{"color_jitter": 0.1, "mlp_ratio": 3, "head_dim": 64, "layer_scale_init": 1.0, "drop_path": 0.15, "depths": [2, 5, 5], "learning_rate": 0.0022, "beta1": 0.9, "eps": 1e-08, "max_precond_dim": 1024, "adamw_lr_other_params": 0.0023, "max_steps": 10300, "batch_size": 256, "final_lr_fraction": 0}
Rows from block 8, named by matrix and row number. Rows with one number belong to one neuron. Each number is 200 + 20 x the weight over its row's rms, rounded and kept within 0 to 999. All counts start at 0. After the name is the row's rms in percent of the matrix's.
# fc1: MLP up (model.blocks.8.mlp.fc1.weight, 768x256), inputs 0-127
# fc2: MLP down (model.blocks.8.mlp.fc2.weight, 256x768, transposed), outputs 0-127
fc1.9,105,218,202,190,197,186,173,226,217,228,221,210,182,206,233,185,211,195,197,194,215,226,200,185,198,182,238,192,168,206,197,208,216,203,200,179,244,234,209,181,176,166,196,219,200,182,184,241,163,198,221,226,213,219,190,187,237,216,203,220,220,187,202,190,230,204,185,166,192,232,202,171,204,168,208,228,176,193,190,178,197,217,210,216,167,155,184,204,205,195,181,191,199,184,196,245,192,214,204,196,193,204,190,208,207,214,229,218,192,213,193,194,198,199,210,209,170,210,221,209,216,181,188,235,201,214,179,183,199
fc1.10,120,211,196,201,214,205,223,206,190,221,158,210,205,198,205,181,208,191,222,209,141,220,188,216,183,242,201,217,212,201,207,200,222,209,204,159,195,197,225,203,224,220,190,173,230,199,200,213,241,216,232,203,203,199,208,190,213,196,184,213,182,180,195,200,204,206,195,179,199,189,195,216,213,202,202,197,187,235,213,193,209,220,193,225,190,176,216,225,229,228,201,183,182,183,203,196,174,204,211,248,245,186,176,206,210,210,205,187,192,203,193,201,194,231,202,205,201,178,185,211,229,142,189,208,200,184,228,215,197
fc1.11,088,205,186,212,223,195,215,204,189,171,206,204,199,200,203,208,241,218,239,208,196,220,190,199,199,174,146,168,184,212,224,198,193,212,214,195,172,184,195,221,207,208,142,163,231,207,183,239,174,192,176,207,187,204,179,190,186,200,188,215,186,192,185,176,193,215,237,186,194,231,189,224,194,230,230,190,182,162,198,210,241,224,180,159,154,185,195,202,216,231,224,212,218,185,185,212,186,199,182,187,196,186,211,195,178,212,249,211,197,209,203,208,189,163,220,210,182,179,231,199,217,224,195,207,192,193,177,225,204
fc1.12,080,204,173,215,224,203,188,202,179,213,219,203,166,218,191,200,244,237,178,220,214,186,168,186,204,192,210,204,215,174,212,224,207,200,182,226,187,249,218,248,188,218,200,220,183,208,206,208,206,205,187,214,202,190,189,263,219,211,205,206,188,222,171,206,183,226,214,184,208,183,166,217,189,204,215,216,204,214,203,192,210,201,212,209,182,193,208,251,191,185,202,213,231,196,221,204,211,198,212,170,173,233,225,209,214,209,177,202,189,213,183,232,196,202,208,210,208,202,211,181,172,229,232,224,165,159,199,222,204
fc1.13,083,205,225,182,205,177,224,185,193,213,185,190,227,208,190,178,192,225,208,194,227,189,199,193,187,200,220,178,167,225,161,209,213,163,187,219,218,164,206,182,214,187,206,198,230,226,202,181,174,199,207,212,252,197,211,244,190,205,215,224,199,230,184,179,210,198,188,169,180,232,227,201,217,191,197,169,229,217,184,187,183,163,164,223,172,214,168,152,196,219,212,169,191,207,190,186,181,217,185,175,182,168,182,220,168,184,158,210,199,190,206,212,219,190,202,196,212,194,208,212,176,197,213,192,182,197,212,219,229
fc1.14,085,212,189,221,191,167,179,174,214,195,202,223,203,195,200,190,238,232,232,167,198,171,220,187,188,223,212,182,212,225,207,243,210,186,217,190,184,216,156,214,203,205,213,169,236,202,157,203,190,163,195,187,221,220,195,219,174,184,181,200,210,236,154,159,184,204,186,241,177,218,186,190,179,169,182,169,191,186,210,215,213,204,191,221,175,172,228,170,186,204,222,225,223,212,189,193,192,193,228,210,186,167,198,202,217,233,209,259,177,190,218,210,202,216,195,235,177,216,181,229,220,209,203,208,198,172,211,198,188
fc1.15,121,191,178,221,239,176,193,174,254,209,209,179,206,196,179,215,180,178,228,208,214,182,190,187,187,222,187,198,221,223,225,161,172,189,190,186,217,212,225,174,223,211,195,198,199,187,212,209,242,229,211,223,193,188,169,215,208,216,206,176,190,204,235,230,217,208,195,217,211,222,204,192,184,150,203,230,206,188,199,196,219,171,175,238,198,210,190,196,214,228,210,189,197,196,252,194,200,225,246,203,207,213,187,176,193,210,188,241,236,210,167,178,185,206,201,226,193,185,205,217,216,228,190,207,190,187,239,170,188
fc1.16,106,197,200,182,202,239,174,228,248,219,205,215,208,181,211,216,237,212,154,207,155,168,212,188,176,174,206,193,241,214,192,200,134,201,176,198,163,227,215,154,196,186,201,198,206,188,196,180,204,207,230,181,194,208,228,174,194,221,214,175,189,235,210,204,185,216,162,193,229,229,177,194,212,208,180,198,178,192,200,163,187,195,230,223,188,201,202,188,177,202,209,201,162,215,235,197,204,201,229,194,182,228,235,182,206,236,204,202,215,220,215,186,221,222,212,193,205,196,223,195,202,193,201,196,192,188,185,216,188
fc1.17,107,187,212,225,188,198,196,187,211,238,206,188,181,220,227,185,197,191,192,170,193,213,199,209,235,201,184,194,210,221,191,187,202,211,232,201,213,179,211,180,176,204,192,210,185,190,205,200,195,180,178,213,215,204,256,218,235,202,176,200,185,198,187,198,207,231,193,174,194,226,181,196,202,195,212,210,207,175,197,231,230,182,214,174,202,204,226,196,215,183,208,190,224,175,209,224,225,199,199,232,174,170,205,199,216,157,204,210,204,204,167,180,242,208,210,211,219,179,163,208,220,216,162,189,154,215,203,180,187
fc1.18,072,207,223,221,236,187,221,219,189,218,200,222,228,175,208,238,210,232,195,207,212,242,176,176,189,202,206,172,219,221,230,187,233,189,205,194,219,204,195,208,199,201,163,226,168,211,241,179,251,195,210,197,185,215,210,197,226,198,209,217,233,204,219,186,180,193,220,200,202,233,198,208,184,180,168,173,198,173,211,196,164,208,196,191,178,195,188,200,197,203,191,180,236,207,203,195,229,194,227,176,206,204,213,186,183,225,182,189,199,198,180,221,226,208,222,183,202,230,170,148,211,191,187,196,217,224,162,178,243
fc1.19,091,213,204,175,183,209,184,210,190,231,204,168,179,224,201,217,234,207,193,202,185,170,212,169,222,172,204,224,225,224,198,200,212,221,195,162,205,221,237,213,176,218,202,210,223,198,210,227,225,237,226,198,209,184,205,180,183,194,177,202,201,182,186,228,232,215,211,204,192,215,204,203,185,171,225,185,230,197,177,195,192,219,177,185,159,200,172,230,223,200,172,164,196,171,168,192,252,166,203,202,181,224,228,239,208,215,200,218,227,177,214,226,221,224,154,190,182,189,207,185,177,218,205,211,200,222,213,167,194
fc1.20,093,206,211,216,188,178,221,181,175,176,197,188,222,227,201,178,212,194,214,185,180,182,244,205,171,166,172,180,215,203,225,195,220,195,210,154,191,173,213,215,186,194,198,167,229,196,231,213,203,223,199,198,212,160,212,192,173,221,180,203,175,205,201,199,198,189,185,213,159,211,201,200,209,177,182,188,218,260,157,238,196,215,214,171,170,228,176,200,174,200,180,232,186,202,177,227,177,197,188,170,201,170,238,167,235,185,199,233,212,175,196,226,172,172,193,222,198,209,183,207,204,203,212,228,212,193,212,207,226
fc1.21,102,210,178,204,224,192,201,218,163,196,206,239,202,210,217,208,190,237,178,210,191,176,191,170,197,188,203,210,169,193,189,218,228,226,178,213,193,185,243,218,166,176,196,206,190,208,227,241,196,186,220,201,190,211,183,215,201,191,186,213,221,234,213,192,207,184,222,174,192,185,208,202,225,180,191,153,181,190,181,177,228,221,183,152,183,186,168,183,223,199,190,196,169,249,187,176,189,189,222,207,178,169,208,219,244,212,216,196,222,194,198,195,220,175,177,219,218,180,195,205,198,210,205,225,194,200,166,192,198
fc2.9,099,204,193,196,204,238,234,202,197,118,161,216,183,177,190,197,191,219,176,225,181,211,229,184,214,198,219,217,208,200,226,195,233,186,186,197,181,176,212,202,188,222,186,178,222,190,193,186,172,205,218,167,210,211,179,248,218,220,211,205,200,206,210,189,199,173,209,209,175,193,213,180,203,183,208,196,198,203,209,217,211,162,214,212,214,216,216,176,249,192,239,171,203,206,180,209,215,191,225,230,204,184,184,213,207,200,218,207,195,207,190,187,221,199,188,237,203,195,218,195,174,237,212,180,213,165,189,217,236
fc2.10,110,215,194,221,199,220,222,230,199,175,227,209,238,199,195,228,190,190,184,195,215,179,199,172,217,182,203,193,210,226,171,209,250,222,207,205,177,215,198,221,167,222,199,201,177,217,182,201,156,176,200,208,194,184,194,212,222,167,225,238,200,195,222,194,175,229,167,204,184,185,186,205,241,213,216,195,174,208,216,198,212,189,159,222,205,221,211,170,213,217,189,208,197,172,222,204,206,164,207,180,221,207,198,215,193,201,249,219,162,216,190,200,192,195,200,189,180,197,201,205,164,219,210,232,176,202,193,174,239
fc2.11,094,160,202,229,205,179,203,204,203,244,191,199,199,173,182,196,193,193,240,190,191,193,195,202,178,190,217,214,246,178,209,190,187,170,187,210,210,222,207,202,197,207,213,210,188,193,220,178,220,205,205,195,222,241,194,224,209,206,173,226,168,171,175,196,212,185,189,203,234,183,214,236,216,163,185,221,148,220,202,222,238,214,218,196,196,193,154,215,176,239,204,194,166,184,247,231,191,219,219,214,200,214,190,134,200,251,193,204,223,210,207,231,242,195,181,228,195,201,192,227,202,232,185,207,219,172,214,197,192
fc2.12,087,204,209,222,210,183,194,202,208,199,182,254,182,190,200,211,150,200,167,166,214,226,191,206,204,233,188,194,206,188,190,177,202,172,230,207,204,183,194,189,221,203,216,185,218,180,172,181,193,224,178,235,214,223,189,190,178,190,206,208,189,211,203,230,205,163,188,204,188,184,219,207,198,223,207,203,213,229,195,195,193,224,189,191,166,249,194,188,200,172,172,217,210,216,178,188,203,242,207,212,217,170,212,230,196,209,186,152,189,209,180,210,204,156,211,182,202,207,213,192,237,210,169,174,207,195,187,178,206
fc2.13,088,197,230,215,187,210,185,188,217,206,208,200,173,196,229,208,219,181,228,210,220,233,200,192,237,184,189,214,189,162,202,220,189,214,215,222,213,196,192,229,192,209,177,180,223,188,197,217,229,239,219,192,224,173,179,213,198,183,205,204,199,188,187,204,191,212,238,195,203,231,215,215,192,232,209,203,192,204,212,198,190,189,190,221,235,207,235,162,192,228,197,209,189,194,184,156,186,194,194,180,202,195,177,207,195,208,185,208,275,186,234,175,229,190,183,146,228,190,191,186,218,201,219,207,202,196,167,209,188
fc2.14,087,192,213,199,206,234,183,207,206,199,192,190,183,189,200,229,216,207,190,157,223,195,203,171,184,194,208,200,216,187,195,171,196,193,195,191,195,180,198,211,187,165,185,232,156,227,201,205,220,252,187,198,186,174,247,195,216,200,187,203,190,215,214,205,211,197,236,223,179,216,210,168,168,193,176,207,179,231,208,200,192,218,201,170,207,218,191,217,182,207,178,190,233,187,207,195,235,200,176,190,215,211,212,201,208,186,189,164,156,208,227,248,197,224,225,242,207,208,224,156,179,172,243,185,202,188,193,221,190
fc2.15,120,205,161,198,202,173,183,188,222,228,180,200,213,211,223,213,169,193,213,224,194,199,204,181,206,175,213,167,193,216,192,229,175,177,176,205,208,237,230,210,226,208,207,167,201,150,193,202,207,155,221,218,233,225,253,197,183,244,230,206,201,190,202,211,203,177,194,185,232,198,199,185,198,161,207,199,239,226,180,204,179,170,235,223,180,157,177,178,194,193,205,188,193,174,202,216,203,223,157,214,175,199,217,209,211,152,230,223,205,197,190,178,197,223,207,210,225,199,199,189,209,208,231,216,173,170,203,201,224
fc2.16,100,162,208,213,181,179,166,205,155,169,229,182,182,216,226,183,217,217,228,198,177,200,200,235,216,179,194,194,205,193,213,226,201,187,229,226,223,192,162,202,214,210,186,178,199,210,192,169,219,203,190,229,195,196,188,169,194,159,192,208,179,160,164,195,206,211,207,214,212,178,164,219,235,226,247,226,171,199,205,206,215,196,160,208,169,159,173,225,205,207,197,208,187,198,195,185,196,199,188,201,214,194,219,188,222,184,213,208,195,186,204,205,214,170,212,215,222,199,168,155,198,235,195,194,181,216,205,177,196
fc2.17,102,211,191,201,193,144,229,189,195,186,229,206,183,207,198,229,202,186,176,196,244,201,186,182,212,194,251,195,213,209,181,218,186,201,193,235,195,198,204,188,192,156,201,214,139,215,217,180,196,188,215,215,201,197,222,213,219,193,196,212,186,244,207,226,224,182,179,198,212,197,167,191,183,190,196,205,208,227,195,155,205,181,187,212,205,182,178,176,206,192,212,203,201,206,169,195,239,175,194,185,183,226,212,205,241,143,215,201,172,192,206,166,206,199,185,217,209,177,184,191,224,183,188,188,182,210,193,197,178
fc2.18,079,218,214,181,191,176,189,189,235,220,166,203,171,230,166,218,206,208,209,199,213,225,200,177,213,210,212,238,180,202,190,161,207,208,213,226,180,198,193,194,226,192,212,196,177,176,197,192,175,165,217,188,216,226,207,209,276,175,231,232,194,200,198,234,223,213,190,150,205,194,204,207,203,238,224,214,198,182,182,206,201,178,165,199,216,212,205,218,192,211,190,182,188,212,179,213,200,192,191,185,224,153,218,205,186,168,215,210,186,194,206,177,212,226,222,203,169,214,190,235,187,215,219,213,185,167,196,215,185
fc2.19,086,202,188,191,253,192,222,165,206,165,210,203,191,172,210,180,231,221,212,159,227,190,178,169,190,205,223,183,204,173,180,205,186,194,223,180,183,169,196,204,183,226,203,201,174,199,182,179,202,202,190,203,190,201,169,237,244,221,180,196,176,224,192,165,205,191,212,196,222,197,169,188,220,214,198,190,192,181,198,230,223,175,188,208,182,207,183,188,193,186,198,206,153,199,231,207,182,237,181,211,197,205,176,210,213,202,216,207,174,218,175,194,199,218,235,164,206,197,189,197,180,230,211,232,202,175,189,202,182
fc2.20,090,171,205,177,224,249,185,219,204,202,198,224,194,184,188,196,195,220,198,234,197,212,188,250,207,209,207,237,222,193,219,160,211,202,204,213,206,204,199,218,222,227,169,205,210,201,188,220,181,189,170,181,222,187,192,171,229,165,231,206,203,199,191,212,181,238,211,193,185,224,184,192,196,243,181,192,179,216,192,189,139,164,190,223,200,216,192,200,208,210,245,151,239,211,193,187,207,199,181,212,184,185,204,193,163,188,173,170,164,209,224,204,211,181,182,169,198,180,223,199,188,241,229,214,223,197,187,200,197
fc2.21,102,194,223,226,159,188,173,215,223,160,173,169,228,198,210,258,177,175,196,196,180,202,208,198,206,236,199,195,196,235,191,193,217,146,166,163,185,176,198,226,206,208,194,190,202,194,214,192,213,196,209,171,181,216,188,197,188,183,220,203,213,171,215,213,163,181,193,199,218,178,205,219,200,259,214,212,205,196,219,214,166,211,168,235,181,182,255,198,217,233,209,213,197,219,186,196,259,188,225,232,243,206,207,201,174,184,215,210,204,227,210,217,209,193,171,212,174,221,213,213,204,201,208,169,199,191,176,201,224